Weights of a small image classifier: 97500 training examples.
Rows from block 6 of a small image classifier, named by matrix and row number. Each number is 200 + 40 x the weight over its row's rms, rounded and kept within 0 to 999. All counts start at 0.
After each channel's rows are labels from the 100 images, of 14848, where the channel reaches its highest value: "responds to" is what is common among them. Only what is clearly more common there than usual is listed. The data: simulated stained blood smears. In brackets: how many of the 100, against the usual share in percent.
# conv: 3x3 conv (model.blocks.6.conv.weight, 256x128x3x3, each kernel summed), inputs 0-42

conv.114,163,228,170,158,200,187,240,210,222,167,153,236,96,204,189,176,184,181,205,166,148,182,183,173,193,139,208,194,148,179,163,224,220,200,219,294,200,191,163,229,176,194,156
responds to: ovals (88 vs 14.3)

conv.195,166,179,156,156,202,198,165,219,183,155,215,178,202,214,173,200,115,216,223,28,137,164,161,122,205,165,215,225,168,220,210,169,234,141,185,247,215,184,211,258,209,187,180
responds to: teardrops (43 vs 14.2)

conv.143,168,204,224,184,215,180,126,172,209,132,158,158,219,205,158,197,153,160,267,199,238,219,139,235,214,259,174,246,175,222,237,152,165,272,190,203,213,204,232,221,179,196,203
responds to: crescents (95 vs 13.9)

conv.117,206,184,239,208,249,194,187,240,204,149,153,216,175,287,212,199,227,178,209,246,230,185,157,238,205,171,206,175,147,296,217,193,191,225,169,221,154,179,320,222,211,188,235
responds to: no large cell (43 vs 14.4)

conv.83,226,218,143,122,229,129,224,189,190,189,228,185,211,240,141,233,180,208,156,93,160,213,168,161,118,166,253,193,165,213,195,209,194,167,201,257,237,207,153,247,233,178,231
responds to: spiky cells (36 vs 14.4)

conv.129,243,182,225,189,181,174,227,160,235,174,145,223,265,216,132,178,199,211,208,225,131,299,170,210,193,211,169,205,146,226,233,213,244,194,237,171,220,154,181,193,270,232,284
responds to: spiky cells (53 vs 14.4); small spheres (39 vs 13.9); kidney-shaped nucleus (33 vs 14.4)

conv.11,183,205,169,195,242,153,238,179,197,143,196,205,253,216,168,172,212,188,210,85,103,204,183,131,147,133,156,213,166,193,161,192,207,198,202,193,190,151,163,206,193,212,166
responds to: small spheres (100 vs 13.9)

conv.32,199,204,247,177,161,171,185,224,212,150,131,180,248,222,219,263,235,206,192,215,247,183,134,168,197,147,199,213,157,153,184,102,170,180,151,199,202,261,213,229,202,140,146
responds to: target cells (100 vs 14.6)

conv.18,179,301,230,236,180,195,248,204,280,185,190,192,186,162,265,180,224,184,199,192,234,195,179,282,172,191,174,209,173,157,226,204,200,180,206,242,169,297,182,136,211,190,181
responds to: small spheres (100 vs 13.9)

conv.206,184,212,233,197,184,179,190,109,184,186,213,178,146,219,197,138,165,184,193,186,162,260,148,211,184,171,172,328,248,133,208,157,216,256,126,183,287,205,144,220,132,149,176
responds to: crescents (100 vs 13.9)

conv.163,183,150,167,220,203,237,193,111,175,222,169,179,200,196,195,190,155,152,285,237,165,194,187,193,252,145,185,203,136,210,191,243,143,283,194,145,198,170,182,209,244,124,269
responds to: teardrops (100 vs 14.2)

conv.10,225,219,212,175,231,151,206,185,217,150,195,211,192,198,202,266,209,222,122,173,225,142,177,241,179,207,260,131,200,219,252,159,176,150,246,254,135,258,228,172,199,202,226
responds to: small spheres (100 vs 13.9)

conv.79,227,217,256,184,168,204,198,238,188,158,172,188,242,168,262,194,180,198,166,170,205,151,180,188,144,170,156,181,202,239,202,155,206,177,198,234,168,293,307,168,162,153,228
responds to: small spheres (100 vs 13.9)

conv.91,326,171,177,180,172,151,191,113,187,170,149,230,169,189,193,230,277,268,208,175,275,126,216,189,219,211,221,161,215,114,191,180,149,166,184,202,183,300,220,177,198,173,189
responds to: discs (78 vs 14.7)

conv.95,176,217,268,167,203,208,197,252,172,145,130,214,239,218,307,152,211,180,165,193,216,204,186,154,192,232,150,153,143,222,178,164,171,274,218,172,164,169,219,191,174,180,207
responds to: spiky cells (44 vs 14.4); small spheres (33 vs 13.9)

conv.4,154,163,242,202,260,158,135,148,146,165,203,185,276,131,209,166,204,179,233,178,214,185,242,244,230,240,156,207,222,166,259,206,248,206,237,176,173,174,236,84,72,219,115
responds to: target cells (100 vs 14.6)

conv.47,146,189,133,219,209,187,191,145,225,240,274,177,237,107,168,180,166,175,181,206,212,327,193,236,180,192,216,177,204,153,167,79,170,149,170,194,273,182,149,122,175,202,100
responds to: target cells (46 vs 14.6); crescents (38 vs 13.9)

conv.249,107,205,148,200,153,194,209,180,183,192,179,197,207,268,128,122,143,150,204,221,169,173,140,195,173,190,177,218,197,204,242,205,221,182,163,192,197,118,215,295,234,140,244
responds to: spiky cells (46 vs 14.4)

conv.140,232,195,236,167,243,148,199,180,188,149,161,176,221,167,228,176,202,234,225,187,213,213,200,220,192,177,131,168,195,223,202,203,183,204,204,205,251,251,184,160,190,152,222
responds to: target cells (100 vs 14.6)

conv.166,136,167,202,177,237,227,153,150,130,178,164,175,176,133,148,148,159,199,247,135,121,244,187,201,195,204,179,208,190,217,147,216,218,178,164,118,232,147,116,149,145,194,222
responds to: target cells (98 vs 14.6); kidney-shaped nucleus (35 vs 14.4)

conv.29,152,195,214,162,189,173,118,142,217,159,180,210,176,207,240,194,141,138,193,145,143,202,177,196,145,173,170,254,146,154,225,143,184,221,137,180,171,95,148,159,176,194,160
responds to: spiky cells (100 vs 14.4)

conv.222,205,177,200,219,134,188,195,242,167,217,185,185,242,200,95,225,201,216,232,197,166,208,214,198,188,216,229,175,165,289,190,214,235,216,222,193,215,185,291,173,193,215,248
responds to: kidney-shaped nucleus (34 vs 14.4)

conv.42,190,145,192,233,201,198,138,237,155,185,175,205,235,217,157,211,186,178,196,198,205,236,252,272,206,214,197,190,157,237,179,250,238,195,229,226,221,168,170,140,192,185,175
responds to: target cells (100 vs 14.6)

conv.108,188,224,119,230,162,185,230,179,191,166,199,232,277,200,142,224,189,274,181,209,160,242,194,180,205,167,182,147,192,249,150,202,169,226,166,255,243,196,227,191,204,175,176
responds to: small spheres (36 vs 13.9)

conv.77,195,174,149,199,149,224,172,192,218,211,150,131,208,222,169,171,126,168,238,164,182,131,172,215,182,143,122,256,138,233,200,185,153,207,172,230,133,193,186,244,241,161,292
responds to: teardrops (100 vs 14.2)

conv.54,198,203,176,222,235,239,230,193,172,206,192,202,172,222,185,190,195,176,293,260,221,184,175,182,323,171,217,226,189,213,215,177,197,330,160,241,186,251,167,207,235,185,270
responds to: teardrops (100 vs 14.2)

conv.3,215,176,118,190,213,205,166,105,174,198,262,164,176,182,147,248,168,298,203,209,182,185,237,202,195,169,247,230,189,172,207,168,218,196,131,165,219,175,102,255,147,188,203
responds to: crescents (86 vs 13.9)

conv.203,216,183,226,198,210,205,158,246,146,199,138,132,207,119,212,195,196,186,165,238,235,153,219,214,202,198,191,140,190,280,225,228,83,259,138,144,146,253,184,176,206,179,215
responds to: teardrops (49 vs 14.2)

conv.136,184,160,204,215,119,203,200,238,145,198,154,150,264,204,153,205,174,107,220,177,180,280,193,277,197,214,144,295,201,260,106,181,200,198,151,158,279,166,183,194,162,204,200
responds to: crescents (100 vs 13.9)

conv.55,91,195,151,195,214,201,201,131,183,190,163,156,246,218,124,201,190,192,228,154,169,298,167,182,219,151,206,270,158,189,111,247,163,270,165,120,264,194,117,218,216,186,215
responds to: crescents (99 vs 13.9)

conv.160,181,173,149,228,180,220,233,187,188,161,267,192,208,166,219,177,189,269,192,130,135,155,154,150,198,103,174,193,168,208,177,81,206,182,136,266,201,164,233,202,183,202,148
responds to: crowded (73 vs 40.2)

conv.232,192,232,214,187,212,169,116,168,193,182,234,191,125,208,185,219,238,205,157,211,273,158,253,224,126,239,232,208,198,124,166,218,223,90,252,305,214,184,144,170,178,137,169
responds to: small spheres (42 vs 13.9)

conv.242,185,143,138,224,209,220,138,201,161,217,248,223,115,228,129,203,204,233,206,217,181,154,211,199,240,161,234,171,255,229,206,246,274,162,212,213,160,173,118,196,200,234,172
responds to: crowded (68 vs 40.2)

conv.30,225,209,204,149,247,156,145,169,211,158,186,214,216,157,231,242,182,162,182,178,181,173,182,197,197,211,269,188,177,139,275,123,185,152,178,203,135,218,172,172,142,223,151
responds to: target cells (82 vs 14.6); kidney-shaped nucleus (34 vs 14.4)

conv.86,200,197,124,201,187,195,174,145,213,168,229,189,228,157,180,189,195,211,186,179,184,250,254,249,179,171,200,160,197,177,162,294,235,173,291,251,220,178,170,158,179,221,158
responds to: kidney-shaped nucleus (33 vs 14.4)

conv.103,166,173,130,150,158,71,164,165,207,126,206,241,234,173,232,175,232,196,196,135,232,205,230,250,178,163,174,222,189,197,209,208,229,183,134,208,236,183,208,207,179,206,112
responds to: ovals (100 vs 14.3)

conv.63,245,154,205,150,174,154,129,261,172,115,211,193,225,183,140,193,149,194,166,134,139,210,208,124,195,175,185,127,208,215,221,181,199,161,233,120,211,149,227,200,221,185,198
responds to: spiky cells (47 vs 14.4); lobed nucleus (34 vs 14); band-shaped nucleus (33 vs 14.3)

conv.151,323,201,203,193,186,210,208,163,216,165,138,195,246,154,172,237,277,282,211,235,178,214,163,229,200,148,167,146,237,175,220,194,157,165,182,196,198,271,225,106,249,225,214
responds to: discs (90 vs 14.7)

conv.157,190,162,225,180,212,156,170,208,176,136,195,176,223,232,219,188,190,204,227,179,235,225,172,197,169,202,160,194,222,189,197,156,177,203,204,211,215,235,222,180,189,159,173
responds to: target cells (100 vs 14.6)

conv.24,182,199,288,209,200,194,199,227,133,164,195,191,182,180,271,188,201,176,167,190,193,193,239,125,198,234,198,190,166,233,221,164,173,123,280,191,202,219,117,149,162,138,150
responds to: spiky cells (68 vs 14.4)

conv.255,167,186,261,186,207,201,168,173,178,134,137,195,203,219,188,188,209,161,205,146,223,212,138,309,153,258,191,179,131,281,184,215,108,245,168,142,194,182,200,201,156,215,285
responds to: discs (76 vs 14.7)

conv.65,161,200,140,198,240,198,208,105,187,195,201,197,140,129,211,191,204,226,201,163,172,212,159,178,217,191,217,160,165,76,91,137,194,178,200,195,154,208,166,189,140,206,112
responds to: target cells (37 vs 14.6); teardrops (35 vs 14.2)

conv.124,139,204,203,225,188,199,177,139,200,204,174,163,213,189,184,175,166,189,225,203,184,305,131,212,187,253,181,337,187,165,164,179,181,189,198,197,293,163,185,212,119,210,122
responds to: crescents (100 vs 13.9)

conv.28,212,182,228,232,218,205,195,144,215,131,189,209,103,153,251,195,188,153,223,179,179,220,178,166,207,166,209,208,166,145,160,126,188,195,181,209,194,242,228,166,153,209,143
responds to: spiky cells (52 vs 14.4); teardrops (40 vs 14.2)

conv.105,141,144,172,237,176,207,192,222,192,205,137,168,185,157,194,159,111,172,211,158,219,129,208,221,166,197,143,154,196,191,119,198,167,262,185,184,140,193,181,169,224,160,117
responds to: small spheres (68 vs 13.9); teardrops (32 vs 14.2)

conv.188,179,208,224,180,247,193,196,184,158,230,159,209,149,227,272,208,198,129,215,247,235,211,142,202,229,229,179,267,171,204,189,132,159,212,131,212,283,195,155,214,174,192,183
responds to: discs (67 vs 14.7)

conv.161,175,166,140,177,240,219,187,174,156,146,148,206,260,292,118,233,186,190,221,206,190,202,136,163,227,169,223,200,203,249,174,203,169,220,196,188,243,150,192,256,205,202,245
responds to: crowded (65 vs 40.2); spiky cells (40 vs 14.4); discs (37 vs 14.7)

conv.7,184,219,187,176,138,161,223,270,199,167,128,189,176,255,187,194,238,157,188,167,189,129,217,256,150,211,160,213,267,266,236,299,265,211,275,195,210,189,271,196,183,201,268
responds to: kidney-shaped nucleus (38 vs 14.4); small spheres (34 vs 13.9)

conv.113,158,233,153,209,235,224,216,235,214,252,261,235,167,206,149,131,175,209,173,241,167,187,221,187,192,198,212,104,224,230,250,258,265,200,202,205,195,199,95,200,221,217,226
responds to: spiky cells (76 vs 14.4)

conv.87,122,246,161,217,244,168,225,206,189,202,211,176,167,170,209,114,207,171,164,192,149,115,226,141,233,184,191,129,238,204,243,228,187,151,184,172,177,200,167,165,141,176,144
responds to: small spheres (63 vs 13.9)

conv.74,210,177,223,187,182,197,197,170,230,218,140,209,275,263,183,221,172,294,183,142,184,199,166,180,160,177,125,177,76,268,168,138,156,205,185,248,204,199,212,240,196,183,231
responds to: target cells (55 vs 14.6)

conv.137,232,240,176,263,240,205,150,189,208,200,217,141,227,159,185,249,203,200,188,250,229,186,242,277,241,190,261,163,222,218,226,188,138,269,145,225,159,205,217,223,233,216,195
responds to: spiky cells (41 vs 14.4)

conv.41,174,209,155,214,227,198,154,94,141,199,157,178,157,118,121,172,226,216,236,137,139,183,160,165,242,194,208,182,150,185,164,306,163,191,228,173,202,185,69,155,122,221,147
responds to: teardrops (92 vs 14.2)

conv.154,178,342,184,199,198,154,229,152,302,159,210,171,196,205,222,174,177,162,162,186,135,197,186,237,203,163,143,162,172,191,219,209,198,184,215,157,194,205,154,173,255,184,168
responds to: small spheres (100 vs 13.9)

conv.176,176,221,234,229,166,211,290,155,227,200,178,199,179,143,280,176,251,150,153,174,200,208,201,191,205,132,155,177,209,206,177,210,215,131,201,215,166,233,200,142,117,200,97
responds to: small spheres (100 vs 13.9)

conv.46,238,231,165,182,190,171,179,165,171,221,128,207,185,211,187,258,240,231,224,211,207,210,136,191,237,195,201,221,236,148,258,227,149,154,226,219,164,326,171,177,218,219,196
responds to: discs (83 vs 14.7)

conv.23,152,235,191,248,268,197,258,132,150,276,231,195,194,158,235,181,264,245,180,192,195,222,165,243,176,220,247,140,141,179,157,208,168,172,202,249,184,236,177,158,167,152,112
responds to: small spheres (100 vs 13.9)

conv.149,156,248,254,202,205,232,183,221,229,174,148,228,187,183,223,110,176,159,165,200,232,183,221,222,168,213,162,150,190,203,200,178,237,163,220,245,129,206,214,193,185,137,176
responds to: small spheres (59 vs 13.9); spiky cells (35 vs 14.4)

conv.116,204,205,206,216,197,236,175,278,176,193,156,211,131,200,146,207,192,185,184,194,171,135,165,182,204,152,209,182,241,254,190,335,249,237,260,211,180,208,168,195,185,183,186
responds to: kidney-shaped nucleus (35 vs 14.4)

conv.76,159,234,173,218,177,215,215,143,229,257,267,205,252,138,184,157,206,237,162,210,179,235,208,176,169,193,147,184,171,185,198,136,172,275,208,185,180,156,164,159,139,220,94
responds to: crescents (45 vs 13.9)

conv.89,176,305,239,207,177,163,231,258,265,155,163,155,170,175,228,171,158,175,172,176,162,227,189,168,211,180,161,168,195,227,187,242,194,201,209,186,182,205,222,159,224,197,189
responds to: small spheres (100 vs 13.9)

conv.36,206,203,144,316,166,327,263,156,204,261,216,192,177,222,184,201,159,225,250,169,109,197,218,184,252,144,200,221,131,217,223,228,204,189,172,205,227,203,127,219,222,199,233
responds to: teardrops (96 vs 14.2)

conv.153,159,179,159,251,172,230,239,211,163,228,160,216,125,193,202,177,190,189,228,245,209,160,165,169,217,199,159,219,200,206,203,251,243,224,225,211,238,171,132,179,252,160,219
responds to: ovals (89 vs 14.3); kidney-shaped nucleus (35 vs 14.4)

conv.252,167,168,215,218,164,206,167,122,171,218,190,180,159,219,203,147,166,163,211,213,179,297,130,244,165,255,142,332,165,191,204,183,198,172,179,170,307,167,203,205,131,228,138
responds to: crescents (100 vs 13.9)

conv.190,155,230,173,196,204,210,165,170,210,215,122,211,217,119,221,201,180,142,199,162,223,237,155,237,175,148,194,193,169,126,132,122,221,215,206,216,206,218,303,152,123,89,141
responds to: spiky cells (60 vs 14.4); no large cell (34 vs 14.4)

conv.227,209,202,254,187,134,201,183,171,192,222,221,169,158,216,234,167,172,218,201,220,203,257,178,204,143,268,133,301,196,217,227,170,165,224,156,205,276,218,223,222,115,206,212
responds to: crescents (100 vs 13.9)

conv.64,146,178,193,222,256,175,171,136,208,184,246,198,258,135,178,162,159,164,235,192,173,257,169,246,179,189,197,233,149,147,197,120,238,164,205,205,215,185,185,135,203,260,134
responds to: target cells (100 vs 14.6)

conv.211,206,184,134,242,216,171,182,163,243,212,105,218,199,179,153,245,240,221,161,199,189,210,153,220,182,201,184,226,161,198,207,217,235,167,188,220,200,162,153,129,252,294,175
responds to: discs (100 vs 14.7)

conv.212,232,215,147,218,165,256,215,189,223,234,179,193,179,224,187,207,230,210,173,136,153,153,159,182,181,113,191,185,197,163,273,163,294,143,165,253,161,199,185,126,178,219,166
responds to: ovals (100 vs 14.3)

conv.167,199,175,166,108,218,144,221,214,201,135,181,207,211,217,158,211,196,212,186,60,196,241,212,183,146,139,212,211,199,199,191,214,202,192,169,234,244,177,216,228,186,195,222
responds to: ovals (97 vs 14.3)

conv.133,220,176,226,146,172,175,165,188,188,199,204,216,198,135,169,174,193,142,177,214,139,321,244,156,184,189,146,191,151,188,228,139,174,164,238,207,188,163,201,227,228,168,203
responds to: spiky cells (72 vs 14.4)

conv.253,191,243,221,177,251,159,228,192,210,188,183,240,138,216,208,177,249,196,105,250,245,154,213,246,134,263,211,176,217,174,242,218,255,147,247,293,217,267,165,199,167,188,201
responds to: spiky cells (50 vs 14.4); small spheres (39 vs 13.9)

conv.141,168,193,198,220,119,196,207,167,177,195,104,204,144,210,190,145,191,209,193,216,176,210,128,185,200,212,91,209,180,129,139,303,208,194,237,220,269,250,194,196,186,170,208
responds to: crescents (35 vs 13.9)

conv.135,219,222,228,187,180,205,241,254,205,191,126,191,214,216,227,133,218,167,179,164,201,202,132,176,183,216,90,169,135,312,201,220,190,246,214,152,156,222,177,231,150,191,280
responds to: target cells (74 vs 14.6); kidney-shaped nucleus (32 vs 14.4)

conv.186,210,210,224,203,122,188,185,122,205,206,179,140,233,107,237,208,226,203,190,139,218,189,214,258,207,230,132,246,183,187,218,220,160,207,187,265,166,263,213,156,115,235,169
responds to: small spheres (59 vs 13.9)

conv.130,193,216,210,156,214,204,225,121,188,134,209,214,179,199,260,168,194,181,178,163,195,208,169,201,132,190,202,236,158,163,188,176,161,163,167,214,243,227,292,235,158,180,155
responds to: crescents (89 vs 13.9)

conv.236,215,158,209,203,219,240,161,184,170,233,263,176,283,169,250,201,212,246,240,161,243,182,281,244,198,198,206,263,178,153,191,165,204,153,183,181,206,224,310,173,139,182,180
responds to: small spheres (70 vs 13.9)

conv.193,208,210,129,228,173,176,236,153,193,180,221,271,181,153,191,196,239,209,199,141,129,216,193,160,211,124,171,182,162,177,207,183,326,178,223,215,207,203,138,169,222,209,197
responds to: ovals (100 vs 14.3); kidney-shaped nucleus (37 vs 14.4)

conv.191,175,197,168,217,149,177,226,167,206,163,189,102,271,235,168,166,157,170,272,215,230,231,173,260,250,198,132,203,206,211,217,218,163,268,174,157,184,191,198,253,255,201,249
responds to: small spheres (98 vs 13.9)

conv.238,265,147,149,200,177,190,176,190,157,231,170,164,193,246,135,345,260,240,200,204,316,174,193,220,189,219,322,185,255,172,215,203,214,164,173,197,203,277,183,223,189,252,218
responds to: discs (100 vs 14.7)

conv.25,244,179,185,209,187,190,209,186,274,154,200,200,198,170,134,267,238,211,186,259,214,242,203,205,217,207,197,151,144,235,199,229,153,200,191,212,196,122,194,183,314,289,195
responds to: discs (89 vs 14.7)

conv.34,287,245,111,203,173,208,209,170,202,244,279,215,250,154,146,239,203,304,233,174,135,191,255,163,199,142,210,171,200,157,233,174,179,182,157,186,213,275,87,164,226,166,233
responds to: spiky cells (63 vs 14.4); kidney-shaped nucleus (33 vs 14.4)

conv.228,191,223,163,159,203,150,183,220,202,171,259,229,135,241,140,209,187,205,160,184,178,163,240,191,149,199,303,189,213,254,241,273,239,127,238,228,235,222,137,295,217,218,204
responds to: crowded (68 vs 40.2); spiky cells (45 vs 14.4)

conv.198,169,283,74,202,257,210,220,169,253,195,203,163,236,214,192,254,168,155,194,191,163,212,163,159,233,178,267,193,164,143,249,137,131,188,151,158,186,190,182,275,209,171,178
responds to: spiky cells (56 vs 14.4); target cells (44 vs 14.6)

conv.60,232,260,204,135,210,176,130,243,206,193,264,179,191,150,186,208,194,180,153,197,219,161,235,197,184,220,209,185,222,189,292,196,249,106,205,253,152,249,182,90,180,194,171
responds to: target cells (34 vs 14.6)

conv.234,228,135,141,189,200,171,174,237,94,174,170,185,217,184,202,194,228,144,193,289,137,211,219,211,225,216,221,179,212,254,166,180,183,162,202,162,200,166,157,158,192,175,123
responds to: small spheres (64 vs 13.9); teardrops (33 vs 14.2)

conv.182,139,190,170,237,191,182,225,167,181,209,226,170,259,157,217,173,165,168,212,236,194,254,257,249,226,232,194,203,205,210,151,138,185,196,135,150,193,154,160,164,129,184,99
responds to: crescents (99 vs 13.9)

conv.145,147,157,184,200,206,203,171,242,195,186,181,181,197,220,232,296,245,96,199,229,264,221,176,225,211,231,280,196,204,232,215,156,195,228,162,183,157,168,226,163,187,277,165
responds to: discs (100 vs 14.7)

conv.199,207,179,147,177,233,203,175,215,212,156,195,203,290,269,150,200,189,199,247,194,183,223,139,244,238,154,217,201,215,245,239,155,194,261,149,180,265,141,282,266,248,192,221
responds to: crescents (34 vs 13.9)

conv.106,197,162,147,166,172,157,201,191,181,121,243,176,233,251,156,215,131,236,182,108,124,221,164,167,117,163,219,181,171,224,208,232,190,162,171,233,220,150,233,285,176,234,261
responds to: crescents (49 vs 13.9)

conv.107,203,248,183,226,197,206,215,155,217,206,144,166,191,238,149,212,207,229,216,202,223,125,155,232,218,184,233,179,142,240,240,223,140,257,192,271,145,232,142,283,183,162,280
responds to: crowded (65 vs 40.2)

conv.179,182,251,213,225,187,235,168,203,233,184,134,136,229,175,188,211,179,238,240,153,169,222,229,201,219,232,211,217,135,274,144,325,162,198,203,149,205,192,43,162,198,257,259
responds to: teardrops (73 vs 14.2)

conv.247,188,216,193,243,180,196,274,179,212,242,203,141,213,226,214,165,189,224,144,147,163,205,180,209,176,144,178,175,177,264,198,168,205,221,169,183,198,241,186,203,194,171,181
responds to: small spheres (100 vs 13.9)

conv.240,151,176,184,181,122,175,138,164,186,180,179,234,289,263,129,160,145,182,190,199,262,271,145,210,172,224,209,233,142,245,187,121,181,189,177,194,246,157,215,240,161,134,200
responds to: crescents (94 vs 13.9)

conv.174,180,192,175,225,35,227,280,140,206,218,180,183,220,232,190,177,224,224,173,158,174,188,196,179,185,161,96,194,166,268,181,180,188,200,158,176,172,212,220,229,243,121,236
responds to: small spheres (99 vs 13.9)

conv.200,205,236,150,187,201,163,199,234,178,143,139,199,220,196,156,182,254,185,196,213,201,247,175,182,151,158,245,139,146,240,193,229,183,252,144,155,219,239,150,170,221,153,214
responds to: spiky cells (90 vs 14.4)

conv.104,142,209,153,259,190,219,159,217,194,181,165,204,200,296,148,217,192,155,211,152,142,237,146,186,223,148,213,200,218,274,177,150,260,209,216,282,208,130,194,248,193,223,140
responds to: teardrops (40 vs 14.2)

conv.158,130,143,175,188,265,205,153,154,146,167,138,211,251,252,123,211,224,160,240,230,224,206,162,228,212,184,203,186,135,234,185,121,147,202,134,183,235,109,175,230,208,192,250
responds to: discs (45 vs 14.7)

conv.127,260,178,231,275,202,224,203,139,145,255,217,238,193,157,194,201,196,241,190,227,152,170,152,213,256,188,187,158,197,169,159,170,204,189,176,148,173,204,199,154,228,139,212
responds to: small spheres (74 vs 13.9)

conv.118,220,176,225,176,174,179,234,184,177,137,121,210,231,195,229,200,250,131,217,242,270,241,156,211,181,148,198,152,194,195,225,131,156,231,134,143,248,214,230,160,187,134,186
responds to: crescents (36 vs 13.9)